{"arch": "densenet", "model": "masked image model", "dataset": "drawn branching plants", "train_examples": 72500, "image_size": 32, "crop_scale_min": 0.8, "horizontal_flip": false, "method": "simmim", "mask_ratio": 0.75, "loss": "l1", "norm": "batchnorm", "hidden_act": "relu", "depths": [4, 4, 4, 4], "kernel_size": 3, "stem": "single", "growth_rate": 24, "init": "kaiming_normal", "optimizer": "muon", "muon_scale": "match_rms_adamw", "learning_rate": 0.0025, "momentum": 0.95, "nesterov": true, "orthogonalizer": "newton_schulz_5", "adamw_lr_other_params": 0.0026, "max_grad_norm": 1.0, "max_steps": 20400, "batch_size": 128, "epochs": 36.0, "lr_schedule": "cosine", "final_lr_fraction": 0.1, "warmup_steps": 400, "weight_decay": 0.0, "adamw_weight_decay_other_params": 0}
Rows from block 6 of a small masked image model, named by matrix and row number. Rows with one number belong to one channel. Each number is 128 + 32 x the weight over its row's rms, rounded and kept within 0 to 255. All counts start at 0.
After each channel's rows are labels from the 100 images, of 14976, where the channel reaches its highest value: "peak on" is the class under the peak; "responds to" is what is common among them. Only what is clearly more common there than usual is listed. The data: drawn branching plants. In brackets: how many of the 100, against the usual share in percent.
# conv1: bottleneck pointwise conv (model.blocks.7.conv1.weight, 96x112x1x1), inputs 0-111
# conv2: growth 3x3 conv (model.blocks.7.conv2.weight, 24x96x3x3, transposed), outputs 0-23, a 3x3 kernel for each

conv1.13 [150 196 124 123 125  45 143 190 138 118 116 111 137  73 101 215 128 166 125 129 192 101 159 128 172 171 178 151 139 105 122 111 116 170  67  89 115 113 139  90  75 131 102 113 149 161 111 180  99 173  89 126 108 117  74 139 119 151 148 129 145 104 163 138 131 180  60 103 197 160 142 107 126 111 152 170 138 102 163 152  99 167 111 107 138 137 113 132 146 124  88 159 109 147  64 106  95 109 112 109  79  81 136 150 110  97 108 141  99 158 137 100]
conv2.13 [ 99 143 202 140 180 207 105 137 148 166 151 124 202 165  58 139 131 133 114 107 116 101 136 123  99 115  84 104 174 162  86 161 132 149 150 106 117 118 153  73 100 150  73  78 144 111 123 116  99 117 115  67  71  89 166 106  72  91 101 104 139 145 146 170 108 120 153 105  47 117 114 109  81  86 101  92 144  73  68 114  94 112  69  96  99 101 101 104  92 139 120 125  85 121 112 142 105 130 151 131 116 113 145  93 128 156 112 111  92 106 119 101 118 156 125 166 196 150 111  98 122 150 164  74  93 114 145 154 160 140 116 132  85  94 103  92 132 114 164 147 158 203  86 153  77 115  87  84 132 129  72 125 122  66  59  98 135  93 136 111  61  82 151 106 138 142 110 138 160 139 104 102  96 181  86  69 178 122 107 177 176 108 118 156 127  68 116 127  94  89 115 182  71 148 148 128 133 137  86 117 143 102 127 148  99 116 133 136  82 147 136 109 148 140 140  98]
peak on: foliage (66 vs 7.8)
responds to: autumn leaves (73 vs 16.6)

conv1.81 [127 175 133 159 150 200  78 154 106 111 144 100 176 119 132 125 101 109 129 158  79  95 104 161 124 160 125 155 128 109  85 140 177  96 115 153 129 121 121 117 125 141 149 182 142  93  64 127 112 105 156  70 204 113  86  88 157 142 123 142 132 120  88  91 143  79  80 144 172  83  92 124 144 111  38 153 157  93 130  91  68 158 149 123 110  79 181 128 131 120 154 164 114  69 109 159  73 141 150 111 104 100 147  94  81 163 124  87 107 109  95 141]
conv2.81 [106 148 151 106 124 202 128 158 193 187 164 143 171 128 146 159 108 101 146 102 132 112  63 130 115  70 149 117 112 114 110  89 114  93  44 148 150 102  28 134 103  79 125 177 133 131 114 128  94 104 143  88 140  98 120 127 165 115 133 147 119 128 143 156 128 138 116  68  76 115  96  96  87 111 115 142 173 123  96 164 118  74  99 105  95  92 126  99 120 125  70  96  82 134  99  87 117 145 106 111  89  82 102  98  89 113 156 189 139 133 176 114 171 226  85  84 122  67  67 133 123 172 161  85  76  85 124 172 157 107  91 107 134 134 137 146 126  90 112 118 109 146  80  93 170 140 126 166 110 122 163 119 129  70 110  59 113 108 110  72 104 137 153 157  92 118 160 121 102 117 131 154 126 124 181 170 159 137 113 122 121 185 170 118 165 199  90 109 116 106  64 146 102 107 146 120 140 184  93 124 102 108 119 100  98 138 155 157 165 134 101 159 143 144 103 115]
peak on: wood (36 vs 6.4)
responds to: two-way forks (79 vs 42.8)

conv1.78 [107 128 123 134 176  99 112 127 157 121  85 144 159 124 135 139 138 119 119 162  83 107 111 137 154 160 145 132 117  94 105  99 100 177 159 164 124 161 131 111 162 160 162 167 146 161  96  65 136  90 137 155 135  93 128 134 127  99 160 140 109 147 122 127  61 122 151 151 116 152 171 123 185 129  53 182 125  95 121 132 123 223 156 106  63 123 103 101 150  97 161  93 124 109 138 132 122 116 143 122 161 149  97 183 199 151  76 160  35  61 144  71]
conv2.78 [ 77 101  90 133 142 165  94 143 153 139 163 139  96 130 163  77 124 158  99 123  72 139 189 182 120 137 184  80 149 186  95  94 153 123 107 187 140 135 198 115 140 145 166 150 126 134 180 138 139 123 170  96 120 183  53 167 189  85 134 208 139 106 140 128 117 149 113 133 137 147 131  80 147 163 108 101  99  91 160 104 112 170 165 157 118 139 164 124 140 128  99 158 189 204 172 226 188  89 155 153 112 100 101 124  92 123 170 133 153 153 145 153 198 139 163 193 124 149 128 149 144  99 142 158 102 163 157 151 128 107 151 117 110 185 113 164 112 123 142 125 111 128 159 138 112 123  85  59 164 168  66 132 108 130 139 117  91 135 168 114 151 124 155 124 133 128 133 135 127 174 189 152  87 121 176 157 147 178 139 185 156 121  95 134 143  96  89  82  65 136 128  86 112 112 130  80  64 181 156 123 149 137 140 127 121 118 108 129 125  89 144 135  98 122 161 109]
peak on: foliage (55 vs 7.8)
responds to: night (51 vs 20.6); white flowers (47 vs 17.1); drooping (37 vs 16.7)

conv1.8 [142 113 136 175 147 162  79 146 106 103 171 127 140 125  96  94 127  99 118 161 212 148 108 101  87 160  98 135 147 153 117 103  80  74 160 185 169 132 135 191 119 137 133 163 142 151 123  86 149 144  77 128 156  95 137 134 159 104 177  81 120 199 148 102 182 129  72 138 143 126 120 147 106 172 173 146 132 183 120 105 115 146 125  91 118 136  95 118 123 168 197 111 126  97 125 174 152 105 160 113 122 141 217 171  80 128 163 123 152 129 173 180]
conv2.8 [217 161 189 161 145 138  90 156 110 131 173 146  45 122 154 102 111 139 135 112 113  94 143  91 109 167 115 186 161 130 127  84 123 161 118 189 189 144 117 135 170 131 131 157 110 129 122 102 146  86 159 144 109 137 134 148 139 115 125 148 158 126 137 138 127 125 128  94 104 145 184 154 114 107 117  98  86 114 117 104 126 122 136 118 140 123 106 142 146 125 185 160 121 117 134 126 128  93 139 140 158 171 135  89 191 146 156 172 129 114  96 173 157 119 140 109 141 123  91 122  83 142 163 119 146 111 130 186 148 164 177 163 148 159 148  85 127  66 131 141 110 119 168  93  99 164 100  98 222 255 125 164 211 125 128  79 121 146 132 108 135 119 105  56  70 121  99 127  99 120 145 164 163 144 149 123 158 136 114 148 139 102 113 114 131 123 133 131 101  94  51 190  84  50 150  89  65 159 120 147 196 149 170 173 134 154 154 129  99  90  99  92 116 106  71 109]
peak on: wood (35 vs 6.4)
responds to: two-way forks (72 vs 42.8)

conv1.37 [ 84  94  93 161  89 166 117 149 101 140 174 106 205 112 119 102 134 163  67  98 129 144 140 173 129 118 142 157 115 133 148 119  62  83 112 123 120  87 101 138 183 131 129 135 101 102 154 135 133 114  94 159  98 103 189 136 107 156 162 135 109 178 159 132 154 116  86 157  85 100 114 123 151 142 116 120 145 174  89  85  77  91 154  99 112 153 184  89 125 114 124  96 109 145  59  76 146 167 182  96 116 178 133 138  84 142 148 223  87 170 120 109]
conv2.37 [ 70 127 127  82 121 146  90 106 122 200 125 161 170 105 136 118  96 180 130 160 148 159 168 168 149 108 145  91 143 130 153 180 174 131 178 152 137 137 160 118 109 134  98 125 137 112 133 132 127 143  91  84 142 124 141 163 161  72 104 214 167 105 160 188 155  75 164 103 114 147 177 155  65 109 131  65  76 156  97 109 124 158 122 125 181 144 107 121 120 103 146 118 157 114 113 159  69 139 128 130 134 172 121 136  88 162 117 145 186 146 114 140 102  98 135 112 125  94 111 117 149 176 101 100 105 124 169 176 124 156 183 142 127 110  68 255 175 180 193  66 201 144  71 138 132  80  92 104  95 110  99 110 112 129 110  84 155 178 117 123 127  97 119 151 136 156 150 184 159 147 145 135  80 143 130 110 127 128 127 100 149 118 153 160 154 151 101  74  87 110 133 141 147 160 151 173 168 173 121 156 126 129 117 107 132 137 155  76 185 140 112 202 153 107 145 135]
peak on: foliage (45 vs 7.8)
responds to: two-way forks (75 vs 42.8); autumn leaves (51 vs 16.6); drooping (40 vs 16.7)

conv1.27 [106 130 153 105 165 159 190 109 136 164  80 105  61 119 143 113 101 126 146 123 138 170  84 101 118 107 122 167 165 152  91 150  90 147 112  57  94  88 109 106  82  69 170  59 157  90 128 128 146 150  86 147 152  58 114  90 149 156 175  85 122 214 140 105 141 213 157 136 137 152 117 121 145 133 113 186 105 164  94 107 148 118  99  99 138 121 100 109 113 144  99 144 174 100 147 150 205 144 167 131 108 167 151 154 135 102 121 117 114 132 133 122]
conv2.27 [153 121 146  85  93 117  95  99 138 131 128 144  84 100 120 126  85  82  78 162 166  58 142 125  33 113 109 151 105 122 121 108 147  97 106 123  71 102  74 105 141 140 113 139 131 134  95 128 143  95 116 136  68 101 168 112 108 143 125 122 124 127 133 123 114  77 120 131  70 143 177  93  98 101 104 163 170 204 119 115 156  97 155 114 115 127 104  76 130 124 104 104 156 100 135 121 140 185 192 102 139 147 169 156 164  93  82  55 132 154 145 102 156 164 142 114 110  99 128 126 137 110  97 109 110 105  66 111 147  74 114 145  94 119  65  44  84 123  77 155 135 127 156 121 110 112 134 129 110 148 127 122 125 136 115 111 197 166 125  74 100  83  93  95 117 148 165 159  79  72 105 123 166  48 112  90  63 149 141 138  67  86 104 105 132  74 105 131 120  89  78  38 116 136 116 153 174 160 117 143 168 191 169 166 169 153 109 124 112 162 143 157 154 108 110 134]
peak on: foliage (29 vs 7.8)
responds to: white flowers (57 vs 17.1)

conv1.55 [147  84  99 179 129 140  75 117 174 121 143  35  89 131 123 152 107 184 119 163 117 176 133 174 104 152 152 128 146 152 141  43 133 149 160 112 102 137 127 128  96 134 111 121 130 119 128 128 153 138 198  67 124 102 133  73 159 126 141 156 220 130 134 166 131 147 104 115 136 136 102 128  91 120 174 115 133 126 121 170  89 149 118 126 119 101 109  62 116 113 111  33 110 135 213 131 118 149 144  98 171 157 153 123  88 194 142 146 125 115 111 132]
conv2.55 [104 130 155  73 103 115  71 132 119  77 112 174 143 150 201 143 128 139 154 151 122 133 152 100  67 111  97 102  90 121 126 178 168  96 157 125 166 122 103 121 155 178 104  95 172 119 110  57 117 138  67 126 137 135 136  84 118 154  74 106 166  61 113 103  99 100 120 123 130 172  76  99 132 121  83 131 117  42  77  89  68 174 118 124 120 111 117  87  90  95 104 136 176  86  93 117 124 156 158 143 145 126 142 102  42  67 112 121  64 109  77  90  53 111 171 105 128 182 154 126  87  95 127 120 108 100 137 145  77 179 116 125 106 101 103 143 117  86 123 117 113 142 131 122  98 113 108  78 103 160 106 119 143 185 117  96  96  84 133  76 107 116 179 133 120 128 124 155 129 149 163 166 108 146 115  67  62 133 105  87 136 104 125 117  77  95 144 105 140 134 166 137  81 128 171  67 125 138 180 135 130 156 167 111 123 100 105 141 118 127 176 128 144 218 145 137]
peak on: foliage (57 vs 7.8)
responds to: white flowers (77 vs 17.1); two-way forks (69 vs 42.8)

conv1.34 [156 142 114 140 120 126 175 150 119 148  86 170 166 151 115  99 119 127 111 119 138 182 107  40 148 163 196  97 132 101  96 119  84 160 141 157 128 166 120 121 136 118  98 164 134 142 169 119 118 164 118  59 103 125  84 116  98 151  86 112 155 120 100 110 136 144  77  77 130 146 109 117 198 102  77 140 137 105 152 101 119 135 174 188  95 125 163 151 141 183 105 163 167  93  83  96 175 128 164 195 105  94 114 190 130  72 110  89 133  95  79 141]
conv2.34 [105 105 131 142 177 164  44  61  95 147 162 162 127 151 121 105 105  85 109 112 123 142 127 154 136 132 116 125 124 120 149 136 136  99 118 173 174 177 156 118 176 111 136 160 159 108 140 164 175  99 165 188  75  70 182 193 162 129 118  91 180 255 157 144  97 140 110  89  70 120 172 118 122 159 158 140  89 152 103 107 131 119 161 135 123 155 164  94 125 131 132 152  74 102 124 123 132 120  89 135 189 181  92 153 176 101 126 148 125 104 101 141 141 101 173 118 124 193 143 118 152 206 187 123 111 116  92 122  80 129 128 108 119 143  93 126 118  89  84 120 157 117 167 135  97 122 108 101 147 167 105 140 142 123 146 111 176 197 152  86 120  68  93  76  97 186 156 113 167 164 127  85 137 111  80 102 103 111 181 136 126 120 149 101 168 160  92 172 122 137 107 100 118 137 128 188 138  99  46  84  99  94 101 142  93 107 145 126 103 130 135 116  90 138 145 122]
peak on: foliage (63 vs 7.8)
responds to: autumn leaves (80 vs 16.6); wide (36 vs 16.6)